A small contrastive image-text model, trained from scratch.
Model: 13.3M parameters, 64-pixel images, encoder arch pvt, encoder norm layernorm, encoder activation swiglu, encoder patch size [4, 4], encoder depths [2, 5, 5], encoder widths [80, 160, 320], text encoder width 192, text encoder layers 6, text encoder norm layernorm, text encoder activation gelu.
Training: 7600 steps, batches of 256.
Data: trained on flat shapes of many kinds, plain or patterned, on busy backdrops, 48750 training examples, 39.9 epochs.
Rows from block 5 of the image encoder of a small contrastive image-text model, named by matrix and row number. Rows with one number within an expert belong to one neuron, the router's apart. Each number is 128 + 24 x the weight over its row's rms, rounded and kept within 0 to 255. All counts start at 0. Numbers have three digits each.
Before each expert's rows are labels from the 100 images, of 14848, where the router gives the expert most weight on average: "responds to" is what is common among them. Only what is clearly more common there than usual is listed. The data: flat shapes of many kinds, plain or patterned, on busy backdrops. In brackets: how many of the 100, against the usual share in percent.
# router: router (encoder.blocks.5.mlp.router.weight, 8x160, trained with AdamW), inputs 0-159
# gate: expert gate (encoder.blocks.5.mlp.gate, 8x80x160), inputs 0-159
# up: expert up (encoder.blocks.5.mlp.up, 8x80x160), inputs 0-159
# down: expert down (encoder.blocks.5.mlp.down, 8x160x80, transposed), outputs 0-159

# expert 6
responds to: pink shape (100 vs 21.8); its colour: pink (97 vs 7.9); count: one (73 vs 20.4)
router.6:124101110165097095134125125137121128148058127123088125123134128153105178085144123114123116110147108159197150104166146102133136162139172112124111149129141131135159124130143116094134100158144166099152148125120193155124143137078107120150119129158118152126124105131110127114102135108129096165103125108146111100116160113142113123112131148158133116117192139138121121119122120119147127153136141131121111126130100193128152098158125162151122154147144100151114066092166099170124138138135182
gate.1:135119143124149085178161086132148150099169143113134123126136156107127112119148153134143150135100116101126137175123124094134119078106155136143150159120125119122100127147156154124119153138104175119128163146162073151129098159139131153111152113119094167166163111142103117121121110088120144121172123133122071105114118192121142110140135122087102130138153127146149100130128139115094117165148155168142121121095116087108116136113140157154137107143155161123158173100137163104147185127113164
up.1:169111138116116121129121115107173147157106124111169118145161143140122108141110138140119141151117127133078186155096116133118085144125115107156094125140090116161151132131096168150093104093104091149135133152071138122179164134126131130140124155153113126056087164129091113126129123101107189120112167104120139105133156159123129131089141113101115093128143157135110129119139136172078165128095163104120117128126131105091142115126112128145082123103152110130156162135135126159123146137100151
down.1:110117126116142142141169131145145117130110136143127125136119163152116170079112151121139127100101115111126193114147159128106127109164157160132148139161170108107077142151106160071153130143153107151106144164141143100132114146116158130105126177085130118098126107120106160117102105134138115155126106119143094141137138097114103128134074139139069144105121143115110122130121122149106150138155104130140173103155066144067185129141146138129162159117183138148141133108116110114134148164144115
gate.2:175127117132108101151097147164125156172090151150131101158115142128165150118142118177158112136137119138153120080147102128137108138186171183133167122129105113118140170177123108120113118074141120153136151107097103137112146152106126096119101157170117160139119075130113088163100121105105078132151123143142113150137111080131173124154135104133100128120140155124110109144141137126109145116143194087125116142141100161141128123128125163140117104142122162106121164123161134118120108127110109
up.2:130130086150141095123181156113146108131147125155104185140113157106140119153155087118127142114137125118145106114115124093131114082124117120128104107133148177126109090130082145114114180147163145103116146089125133132116113128158107101103148122088135115114134118104113148091130123139125122160161099090119137134174097156163146134103121130130158111153120123148127102084114122113117082126145114162187098143111089085102124150101128082135183118154133165145103081142116146116126144121106173
down.2:137132124138111129173134149096140132118096115116115121158108135132082126148113115141071087086102135108128101073147126145092112101154183146123100134081108169118159143095151106140132113147155105093147157120129150117118138123103125131124126151141104116120115114118130132120111165128197089076129165103116116139131123096095097128100134147136113070129088147152121112102148143099092157108099109129165123128118152146103098147111117121129165116117165166154147132124074090173130129150136123
gate.3:178116114130076153119110130119130127123100174142153144111113119122121141107113102128113165124102141098124130101110153110141117148071148123084074122101142126135134142089114169119130109165139096104139137147126167191166124089126071125137124108146188158123134118149136172151148089136127115116133114160147122090117142140135126147124143138130134147102087098116151132144091115132112123101162159122126139159156157135122108104089155085121108116159104085077107141136156150154150135155089143
up.3:115120144139106093140113098164090131147113140131123102131134129106171131095070096111135181096110162157103150129128093155124118142094151127147073169104122149119130139044089150115120085150147081130117097137122163121139112173132100094143114112122147070154122151121160168143149120157155088131114155153150098104149101136094121160128103127157132166087131137104135124149142129116136137103141156102125120118158128120147115121130115122120081114146131137129150125100169151118132107134126162
down.3:136115106106133135121099146163137161117104144077093141113145110103145152167130136128130144139119170107105142088159162146194104135121166090159112127112109142146153113145150143148137173151120117102115129141118116137107093142117141127148108096170149153166133093082163083115113193131135120130103101115128107134149078101124120140124095119129169112147135137129136112155137166097128078093132092133135121134154130165092158134136135122106174089158149093136095123097133123097134119089105124
gate.4:090159127083105123174192137167144151110083137103146102102111111115079149106108138116148125141125149166096134097101120148138131129107106130141110167143103128202158162146099138096174126122115128133121143152112172115112104100088142132088104111144122195108112134132131156113099120117132157138107130098081135099126142147134101149133159137149135102098114144138118164125100133153111138120115127130131140144141102177145126120141107127129128128134134102166103121109164122199121161128097143
up.4:162105204135129142190118152135108133171089106119101150135147102097161141097106147111131138139113148133156135111116133166069133106155099127128158134106127180133161138141131149111119155154112121109131156125109176152146134122134137173163167081103154082099105120123167132113136116110175105115139144151127089120157109125107138097121112164130086101128109127129106146144142150128119139155123108121162137175110150145088137149140131149094141166107129079105104152125133116127089120122134102
down.4:121117118108146148076116136116172151117114132110122155117140132122143119174156102096095138134121101141103125118118129064156139120116109110093142143113138113118153099161146137138159177091121134143124107133196119143113097123131085110099088088134128085146161139111153117088117150114132150112087106145086142131168157122159133129159140161148158122139145087116157127171152139131127125083140136143125087102099111151142102160114090158126090123174079112130132119144120094136107109104098157
gate.5:096142154137131124093131120126121128089099142133161114130127120143094132147131099090111130107098079149109141173097109173150157170136116088155115174147099082111182135118091112119171152128157125105140128122093142090102093098154137115139088118117138127109103124121125127121110099129122164095105095141107087174102103099119134108176140127132125110123137170119160140123120181115120125112114147101106153129145141135149118120108176164126144135129152093116171111154112115083092157130155162
up.5:154156119126151122109145128121136175111172134108115162144131137116054135097128182125134112109121126097152103115158140115169126126080122101128153113100129090116140091111147113112147139153106108123123106153065119116151141176090112097141120129162127139071114082110149142118134129121147112121141150096136154139136136120098132137136108172148130081131125107122144151128121148141123179135146102130143115117156135095104117107135054169112101117106121117085126087143176116100154163126122160
down.5:129154116130134134107146141146159148143124123083125135147111150141139106143101105105127099107117150122162080108127147168156165105136109133155080160112144119102153113090172133128176118118107146132081108124132123131179075117098106154100082124140158103133126128127123139111111122129106126119129087127134130115144117091186111119090125150137159122106125118139119147123167102157147083127155140119146099164134163133153119116116123126119147135073125144117135132172083112115138183092174199
gate.6:163107150141110124142117090179165121151113120143155122107159106105120141158121105111116113098135166177136166128129139117136179127117099149149158165105116149136131117129133150168143142164112157175097167138117170137160133143139104107104120103067111112128151140108129106152081153093142119143108154146133061144150156152116094118126142126100101128148124132172162086133115123141145127153141110113128099132123107162141098144140151133182129080096174136129112131167120097123101127157137151
up.6:121153124105122158147119149107113148129139131134163160148195119108106086156128161152126172152090090131140101157131116123152139092119136174117126103118139135177141135076143147108086143120128068107085128134121121109128107077152142160135113120129130192120122156153165134136152088126082142140157137147149136122138121098122136102123134137104148111117083109094111153126115133127167140123099133137114150140115140125132112148109100091087139158182119103120177117113094148100164148110149100
down.6:134116125114118084145149162127109148160073166123122162109103115121176138121131163110145103122159087128142071156132110128128071166165123093146138101154100114133108086152130118130127130150128119096155151171098109098113125127090098108115109131132170145165129113134130150136143141130126115106127195126141138097155096152131132138106112113106125158106130154160103133160178174134150178149126142150128177143105134138136098107115097117149116113119118083131138120147111101122120130189118145

# expert 7
responds to: brown shape (93 vs 22.3); its colour: brown (91 vs 8.3); count: one (78 vs 20.4)
router.7:109112101082142099127138123165154103125158122157150153135111119137172144099116141174160156127118109142133133145113126109128152187150145153110102126127100127148160120090152149154157147113102099122150107103126139129141105149092127118132078159088113132139098132116195126126162106130089114165141129092082168132105130132138121154124098097176126146147153118107123101096168112135122109110123141148174121094119084113090134115150127147138111110162071171167113122141101105107110111146108106
gate.4:136066135123148123146133121113156152142137162135110130135110130094159135123135148137103094140162126131131135159128134122125129123129129134199148087152130165105141116138120129148162097101142149118119117103151150176154109106147103105144104154123149132115091121144161085117129109095090157113125123122111105168139117159092079106204113111097123079142131104115085143127133169125129099155133139098083144113175129163142117167133100105082137145136118145183126122143134161091110135157110109
up.4:108160136114090143087170176141095135133115172162151122144113087169087127089150135113159160100121158133122128091124120104132089120143118139088116131117129169136117107147143155107074134149133150158179094143126110136117118135098090120112108117099143144145121126137117145146110193130105130141135118118155156113136145108146160178101138078138127161134120091120132078087109109112121090098140107156130125148131109087129122154133141173095124113118142119102118132118084150104171117096120108
down.4:151161128102096144117123123141152124153172117134139120102112141114145114138107132166163136135123065107161092109110140166080136118116155094120161122119130100168103160104124115139152127165139100095108125140128119110137115120075100126132065132148094137161107138095141135136184154092159150122108119101138099115153128099131118125113119112167144180128152125138084130163161117096111088126126153119153113178129104097121135146154095113108135135157153095102123109129195130138114120112128169
gate.5:122062170126186121118159137125152143146138105120157147106147130176149125133095156167102105131134120135150127150114170087115159185122149093111138129128120082128162138116107100127119124101162080152137184102133106103101118123134128140148121118090140130116142109080138125125131127152103128156137122110134121115158164118140105189109159141168124122105111145126170142148145128133132134138142145150175148149202118093145117139117092155106141102111136130117126144175116148144150147160097129
up.5:153099167088137120143130141115093086145129092096161146151086119152110101089108140160144099134173154121110208145124149079138128121136087113101142109126109100125111121136121143159140119126143145160105159129138122121078128121159177162154163136107149099173151097113107130099102154131083112113118144136119158130131129126129112117130158172146134128081107156140112156104142159142123161121140111193147116127161129092159123151148101120097163123110139108113128164109147118130097138111137140
down.5:130113126141132144131189173120105139117125127083139101112151129128118121121114145083121124166117150146116136146105112107125124126173131128079136166138098084127125127145155122125085109088133153175132162122086177168146101148137124087111100152134101131075121120103093109193141145147144122117074133142112114142145085152165124118152137136125139120135141155077161131155085129128123106173122076143129134150149128137144146143145133114097167129124129096153113119099165155141092106154136113
gate.6:131097111072147084160083118121141115133116128102146115083116130156120131149163100100160162144088105109160137135151132129156147149111113110110112114164137106120139130075120127101124128132117141142086149104114144154115161156101102132111108105145104104120126148162136078148134145106142127140125098127144118106135171107141149145144166108169122154165139096120111076110096119129103125110105092124072130126154110154090092091157128136134104108141157082128112071124118159121144160093153167
up.6:132130126137107135122152135086139105099156125123146127122127129106133155162124091140111097119129141154109111112150106129106107148073098131069122144098127126112142088146129169136087159120147120105111124139144109166141112106148107141166147079172107163123101123148121075054124119138147169136109121139109081144111083113128105136147127149114113127128168079162122138108134141103151181098142081129140183136134085087141090149141133096146150121130125126140110115104161125112147123145165136
down.6:087134135089137130173139123149128164167135130177078135086101176103124125110155149100108140089125126096111145110130095163124126122123141115115132106115113095097160105112124111136074121102135123176115126123152107106146121136135168088173139148145127119159128127111196153123148122135195158144105098155127110126145113107155153137103157097115139111153188142130129130182127100132157139111137127120117118102128117124156124179138144149119142121137132127097118134178145145174123119085126105
gate.7:125120120122162133149181112158092136119134113089124107141184088176092098117132141122163131150134126109112096118126176162145074116117123157079102154175125145182125141144094109111113114137121093078134124140134104126111114151126147119132156114160155128104119151157111175157126125137113140110156132138129167138138126133139166116131142115157083116139112155114110136196087126117066144143153138093152115123122123111137115146093140167166148142102129164111115117140088100134125144154128124
up.7:136108156137113165111095141084134138119093150159164111135134127083133102117137141119148137136189122136125150129199080156139139097125121111151150102105077138110123106133125120135107117129153157123092116138121070124211122084148153117131108147130119121127139113118157127111078145105118116137097164149146088122104158086117139098155111114108142125152155115121097141131150152116185139129092162126137116126117168123131170100141145157117104132131132112122132074145129134146153133084151149
down.7:107126122128125070136131148076162156095151143114141148127121102113139123120079116135140149100154157105138114138135124100121067123144132190132099134131102102174153176103169140133121131155126142092149110123109160120131167128112163127132129110134156169086084126113128107104132155124038147117137127133187119102092145125113118135130139136137149120163133141137097122130125129110130173145106137143168154113115120140124155143124097075128095125084146078114149124138092117135129134134120160
gate.8:119183118134166130158109116107095114173107150163120106147119124097132112148192110181102134160121088111159161169152133162159085129121179136171173126131102112123152123166143126110202120116158141132157166132113160123127085121094128127095123121134122145163117129153135132118145137116076118095132108116118090106135128130136107104135108152113146128121151148128141114144124122096106181131137132152123131145114070137127144147119105155105112157071127155161132141118135138157116135111110130
up.8:104141129111126163167155124105094109143136107180135117131140095119108149121133080134132157137112134134098123136148119096143133149148120111117116117104131136154146117104128110111104103131124155101135136117167065078177118131145149117094074112168163121141094115127172104128116122127168131113153163114157119103142157098099095087176163138137139063107129192138126142141159123144130148149190132143108136091138136138128140150168142173110118113145176109131111112096143118110133111130132136
down.8:109148124082196141136120141144100103118139122177127116145111126132113147090124128096105173147113156157126119111097092153142104112169123180136102108133136120091144140131105131101104116156175126128086105164141087124084119123105131193127122137115135076152094122121137085131113121164142126156127153137125112125153149150156081107060165140166173146130133162143106161124143132141099131135118146125119154080100114118128131113130125143106119121149151108157115118147142133145118149074139144
gate.9:138145117131118123106163148097128125163120165076139083149146184117156135158149093129166164130149143126123148118121128080119158086127107150164119112082155136110148123133129171095173191149144106141105106152155113175166120117108185122146146136127139157112144110153115126140142136130141130126154131148153133119111119173137137119085113133101101118123124159156127104118155089088111132138085078134118135123148116179136093115104118137095125089134130156091101102093122154130108155116141121
up.9:118110150121087170133119120128076106120141115120167092152147119096119122131153107148123110113126119155109111129150135123107103147107147117164116117136119144123134142112158130158122133120112089141164113106159173130095157162138158141174147190105152134099121140114118158145130199111145096109106145128125126092129160158149150121160100112103145153109132143143147107093144101144116166123135098153121113128161117198080102101168108063102096131106089128117137134121119106084117148113139148
down.9:114133138094133185111183101087125154139099113126168115100102116092100117092127148157147121149111150103126137112117154103105135189135125119135129125135106110069156138145125122150122159121110110141118142162136158090137104101140157127100151102139114122120113136122130133165130120114120100188174123169077198136166109145107108130117157139123122096105144114078138102129139120126126171157144148113125111169150086147120113159151115132093107125125151129089124099137109159129079134153132119

# expert 5
responds to: orange shape (84 vs 22.3); white shape (68 vs 21.6); count: five (42 vs 18.1); its colour: white (35 vs 8.2)
router.5:080104120096118132114111068109100103095134112071099121107131133139133124112143115098110136137128155111107133127133089153123136109131094136094151098129170165166158148126135144154120133152133156130168153088112141128168123128120151135162158123136121107156179125104138108112135104082130129115112127132132119175135097165135103119131076130115156166165123113141150123134102115130100108125114156142145089136129117154126092163121152065141140089095133116124102179134105113136139100049152130
gate.2:086165109130140132142095118144154082105134136080107144137132161087128098146120097134102155166139159152155165159109138121117121098172120121088160125149125121100173164124114148155113125094146136082098101168102100169145104091145122118089112121144124112142137160154137171145138099148146143119140130133073122121154133144148110144105110099122142148141097133120146127077185119102107101119117153141126154107150120121121140158117168115121164130079131123095117156113165120135080143119157105
up.2:108141102097070114173115128133158094129086162093129145151116142131151137121150124112140163163113155150100119147131091126145154079116112145139160108128127136161125135096158130147112137158145116086135098148125118127091103070140129108108137120161101107135133168135155203145135112096103143125116132140083112125088098128116135135114104099170159124140165120144140147118166123115100132155102184143140115165126122123154161138129171116109128109085124130146126111141107087109098133093153088
down.2:158108122112145126104130117113139117140104170072154112107162135165147161129146141134134095118139098115128095159134135098130148116140093114201129175134134146112138150109161146142112140126120182128127150131106174132099100124107122141126099150130137127163122144126154163120130138106132125092113107148122162131128131094064115177148119140126139166114112090150132165091101120109130111097087152147102133085141166094156119116169086123110138115128135141103130086127142124056166134107137104
gate.3:111173122140141156091121115111106178123155128106149106136101108101140125123115139119163082074145127146111124181096072128106147098139123139097150110126122124113128098089104104152146082155136098177110177105159136114108119091134102124107138150106108104162121114102165102139137088111109111183142136140112150157130147126157124106075136106107166191106101151127136122137131111132128091131122139126148128108130110110121121134140181122136167138075130112139161087150112118130111126150135113
up.3:122140136131128104085140137118067121118108084091140167076124106105111127085118166122105132130121084150112107142100106135131155143137163108152113154092130104114110107169148082166146125133146118107105120116147129096149189125120134146116139147108166142144165155146104153159120098141133100108153099143121135121127084180155113120108164137137166123093143110127138193139163122148113143112115130108122123103123090132088181171172155126118143109116115161127106127129139122154117147163152114
down.3:120162135126127154131154158124109149102134166138104120131119123089117131153118087118145126123132113105143127129142151182122163131155136121136144111103102090130127152153166093119163090118126115098150127143100131115131175135160148142077140114134147176148169176143118146111153120127147167106086100134104117129171143106129168119161108173149155152141175159150118138149125119108112083110107080122087161121124130106177154111106135091108090147191113158123096141147138122136093115109126136
gate.4:180113125122131153103118180154082130159154099126131121117124105124131127128134112156107086132122160130142111137119097134130130121172129131113156136120122136132123112148176106117069119104105084123148130116130168155099134203146120156116139092105148138136124103121112132160165132124151131117158104160117121159098096128089133082155155135142135163125140150127097151139073115119082116106152139100132143134109103121132104167083121108127147166073109156136094149178116095140147148093150105
up.4:145106165167176137161122111171169150104151132172132116142132137111077127090134112116109109117105103102099165139155139115128143153130159099104174131119154155132146131128157143127130142134153143128127109131138105128133121113159092111114098112154185062088140166107160107148100112095109097144084129122170131107112115085145147169100104153115111087150091128108139116101141150150147173129157122110126122162101138112130129109124146113147117144112086092156106130145142110101144089137089139
down.4:098085093179174159148114101104090101104141140102103127090126142145143115128127145102161141114147134124111095156158122148131138132131142121163118136147138143091156109135163097163136121135168143131142144159122115129147107138108112153130146147099112083114147169109136121089144142143081119116132126102091144152131126089143139116153120102098087092161123153148143101143158096165099093109098076149135117125119130101125139091116134164141124122111123166166067100152157095124135143122189156
gate.5:161136119103138128154114088115142100109118086143122137124155165157165120131109148121141140083146129133153117113126154159114113130109138140075129146095104150104168164114132074164151132117151159130087122162140119118089023149111116155127115132166114132124143142147120104141143152104146125167158131101156158177130104121133107139137161127139109136151120138127125136097145103132121122116128090154064133138154147098096082069134123142167135100117169141125131141128110122104115137133131148
up.5:152125115099120150138147137132113130111135139097127149129120132125132140128110145133142087134119150120119083089137090157161117134165084128129143168159158155099115161125141138142110129146129154120079160117134166166108124165143129151145082097099124084119110116108107077125112121137114113083084119112124140105092176147135128099136168186124106140168134136136097106122135159188119135149131151136124158123159147142146159101131120104116164129159105104134127050131126127192126118099108110
down.5:104158089116145124147148105102119144095151168124102140141140043144122118169122096105128117153110132145140094119140158103079130128119090092111099113147087137102089132163164116123152127123145115139159131109089120152086143144190138091105121125168148104073070149102140100116137144131120144113153091133099189126136126135116139137144136147105118111117111126140097121150113130138110112110154134123137154125093085181107168126129081118153159153135159145138119128115138114124132126134146133
gate.6:125154095124109181114126125102099088138078146167139162121131083092134147098119110159144131137123109103152118091118151121112140132063143140144102127138117142132129123153111161119159089087126137133121093109132082122135118118115088098123122146139131132085137107112120119108129172133150117143139144165122139159122121177130068101107084122138111097161121139093117126137115082114140116127103148147125150160141115119142129123139118120152105096153124137148145074105113092161110067066141170
up.6:115154121129101132135110113154165153131181141107148136088074078149153156157172108134095135134122171117135115166110119092142071104131105148129173135138119081088156137121169138143114116116100084104118125121175112162149144099136159115095142106168117113123129128116091108156128133112115144133164110108104128104147132118121141116109101113181140147131152109125100157094134100106110121142129140122146120117120116101123112154157143171100177147099106124138136180148150089100101169144138119
down.6:129175091181172123145140157160135128132063172149115107132117088112102167174128164128157111128145130142169186138086125115157133153143163140107134138135092090111129119126125108109115087115138154094122117125137119134138102070132100120112125165135167108104146107122107142167164141162122143138151144117157169128092085125130136143107134140124138122140085146136108116166089135093118172118134117144101114118146119169110136115129148120124151108130114143116096138141074155160092131116144124
gate.7:152140154094132101118153122129133109096124133150136130115159115144113101177109111130122122140175117108163120116088150144135127133104102118120159105110124120129150130128142157144149158148131118106142113099170112099113082109132157121164133126158105175079175108146098140110144162128137076112162107098145131187076099118188167151119117146164085148153108103104142125149133166130089135130110115083123128113164144087095141086102134135147108146112093117146108132138104146147121137118147170
up.7:140118104146152097127096167124099138137105120146103124131149092152138142095101117130116115132115123110110149097103095117095178090102098123143134127100138147144128102151143137147152146136122134110156101167138165104125116130115149165136070123129084125064134104118137128111148117127157112146134138110109163125155138117128158114122124172143119125147143121153128101150095130123144121159170120103126139128100122112156071153137087081160064109153166123120102094181137130116140163179082172
down.7:101117118110132089126120123142162068129152123126106113080123148118065138169177144133121085122116158107191124092081115123127166133074122112138140155143128163164110111123120112138144149102120128130147082100132147120108127145091167157130105096112141144095154123104163132077093162133157159103111135109110142162102128122152136148140110112124142129127176100108130101161155147086139135137112132136130174139136154118082113122156126148108145144168106141148149118116137146116133132109087096

# expert 2
responds to: red shape (89 vs 21.7); orange shape (72 vs 22.3); yellow shape (62 vs 22.4); its colour: red (44 vs 8.1)
router.2:127177110159141122111125099142090120181183117166142133118131163143132136105146150123123064139115117134093114161095136141103141092136132135137153110096101155128116132151104108155130134164159112127098182107137164125138107121159125115122083108129106120161103167110119116134158080106129135115158142136105144116140094120142150098065101160093088126132132120104133100144140154149170109143137075120145150139142105141170120112153123078137099134113132123109136115134170105162139118126148077
gate.4:108147119160091136149123162132140102136135112118129173128116161147110134119131151164102089111132140186152158148155129078116126101087115093142148133141121127112095143155105088159117097119131187069166118132076128128089155156104125149156118145131124126142168127143100124125150093123150145129105156136134096090113142153097126098108149085136123119131099151106157127157118108104142126134128142107110130137106163108150192163154142092127127113121121154164104156153120111175110098171143129
up.4:143108147173161140109122120123131152097143161147104120117124096131148125143118125117100152104125140123098127125102147147172169170135175138123130136127139132115120135126151162077101137151142079150114143108174154105142101112148105108108145091122139134124135112145175085102113141135152133091142155117114135144153122111141124141170121193103136129136126178112107088115062166147115106107140139140167088137136075136155083100110127144141111111128162080104101114125112162109147122082102145
down.4:093112137122175103151110124192139114158125153113148107114118115134125120127152133136124148165123165083172139156127144098179108112134116191171115131114141164130065121103125137090124152133126132131154128128152138114101149140164109112147092146134104119146142125123131091093177055147129155167138133147160100131092109135145120108129093104139105114162106127146157146117120139125139146148105149144154103106139139134124098108120150107101118167151116127100142149104150152152119127138049124
gate.5:145122108165170119102081118161095127098136139156142125128151080126129128132150138181099068114112133100138106124162083146112121094158147151167133137130148128136117107094102112175122192119085111124096147140131131123097099123159136156142099138125141129131107132142113125138163158125088139131152130133116119124103160099096133157094126081113092114140142099096123130144104107105107159115119142165087141129148149164161124098125152130132138144133108137122128168159112119060153102079116147
up.5:151106103148138128147091160160122159131176132114153146154133129133115121097129141133142115110158100110115097105149081114151102112151145121112113134093134112077102155134108123128131094100145080134126123139166142160134158167132102163136073100130117101112091149119144109159101108086121122127159101134082108097141167093143148135160138144152086138117123136140141098136140110111118134092113129146105112091120077122136088133162097134137129129171120125137063141116078132109134094092096086
down.5:120112053132136139123127152148126150154125124122130132141183151185110086114088129131099115125027098151126086120117096130120123105111158146119154140155155117145080111112167112123124129122142133127118106167193118141135148116110119134129138140106092143081153114116154119147154132148134166132137131125114173103143122109127120155109152172110110115122114128114137092143163128137074156069099115113144150150116134129131136122114147153102140146119131119151125123148120103141136180086108126
gate.6:136129140134143113157100086106069104138137132128121097118129125161099105123173119134136153101113136089080138113135155112153146113121104132144154120131132088130135101163134070064131108148141080124139137134134130134125066098159084148169118126132126124110136132128120119172121112186139133117148131133125130100101128134124138132092152104162140154102187147156147141156120116155138156123161093188122101094135134139144108114164174122147163137116146169147134132121096114129102159134083148
up.6:116128130053095143070127151112113131157113102158137114121125130137124144102132111117109148110122161140153147083121189121140153146161114161087135159107116125156139141115094155202175147126138152097146091102134129126141174114134142145134075139144093137137091159122124137150143122163155158133147132089116154157113126125144154113124146118116117101139121142126088166118074074113163135143126153091086109132111115140100128143119118121107132111142109094140144127114117162164163134102105138
down.6:107164132145107151181123129123141129089101129110121094089120098167140125081086123145118128160162125092156106102097108122142154146123149113133120115144096138127121100124132192122146092148095114152080138195084106128081123121132140089123144146141124112147120145124141126105135124162126178096126122111129129127115141142151095159145112099087105133129208100078130125143122132155096154092152135117117138113161119106142134074111100120128115128139166104147152141087146119126118121135113131
gate.7:116123118150145095150133166107111102123119134088116119088164122145126194173130135147145124146120115166103130122148122108104104162123130149111121133135090149136121144135115122113124101120122122105127140119113162185147146162166180129123101137161100108111107168181138121148113083135119122132127127105102160110113123107135122137103112112100099115186137135152104106137125144143113110141132150055122170099170116165113121108124073145057162109147122125141182131125107154113146150133108111
up.7:136134084134146109148120102130118135170120122116127118076148120075119164162122127123113124119131138153111163130137123139123113148084109122105125132133109126133123171137136127183157118098126144110138126117108167108143143106111159119145128123117125146085093156132126117167153108153050165130144153133138135129118102157102142118133114141148115117153098131137121119091150096140120138081142160128134169130168156128143159111126137098030127109083123109081164126086098083148138157154103113
down.7:097121128172093115165138128134094139118135131096162129117142128108107077140121135149113122149124146105115071134138106093092125110117156107132146138135115102127138147104145111110153116154143129063173135111122166158125110103150165166158095121114124114130130122083130149132125139109121152130086122175121088100176103100142114164153084076140093130128096117141112131158144136142131092130143129130144151122143154108135118116131136124174137088122211158123117177160126131152100122093112154
gate.8:141146108141153130133142152115112142142147132090103132151125149116152105109136141112131101108177170129152128092152164094111096133164101132115113183149105110104120137130145121120137120082159166155132170112131087157093109110147150095140156147110100144128118125128161144143145133151148149123124144134145130140101124134097121169126124105147168084085135145121162119102155130126104145067091117133069182147123149178115139112126170147100108139138139068148118177132155111134129169139154149
up.8:115112137122109119109120092113142124114054134153140110115139124121095145137161120078110158162090116114144124128109140145142131120116134139156113094140165141177126141114117142167129103146084135115142104140119163122162175126116100171123122118170151113110143125121096139085109155073151133125140104112137144116148142132130098066157105145137132161143127120174130123152136103104138142141176112115191102143126119112137106174108095103140146119156112170123080108094127180111123079129111123
down.8:120162140076110133109110117133118167116125104126149122103133111142112115097160129084116142085129163174131138133142113124098127137104126132127089121157157050132105110164115126095140157133108170139147139106106133121101103130084099188148136149117154136140172127126106145135170091130119125140140131117103130164134148148128144157117139145118190099149124147109119099118133115095121090138095093114148167145096163105119101124092121139180095131146173140191147113119120166115113115128104119
gate.9:119108095124102102154108126134096106139102126088118167150161127122140167125138115179148113107121162134116100139132124096123133119149120113155122175130163117131119141113132156146082119124178147141110113108123071114082147114144081089133115077125117145125115128138122144150130113146133088134118069059076113144108079122135090151126143132161158114146143152130155114112148133102137203148149119120131176125144118109149159089110121139098154092121116105099113110149124137156137131104112127
up.9:114149117143131083149152125096126125170134096127123161109148111109088180157129123088135117099143147133118129140095122100127139118205119127155084119106140131132107169128108151121090079143110154166126181118129114151087132121142084110133143090100121143128114115116107131107137087100123107117118106082103080128148097175130103123082135106118119100134131188127122129162119136180138154131157144152138173121162131099108119089166109109125135100118100100109107132116130130144151108127119141
down.9:138097120125136140101133117106155129109117138163182144150132152182089142125118149143149146069129161105108125167093151134146131143123093133177143116131106117122145097087109162161173105137157123133135087124097149090165143140089136147098180132137119117128170103127158134199112113123119107118100103122123150115126170091117103094106112161154155106177157143124130156127111175107117113130159100093123103093156115147090148123118137124111131122123102144134171127147119105117129154132109128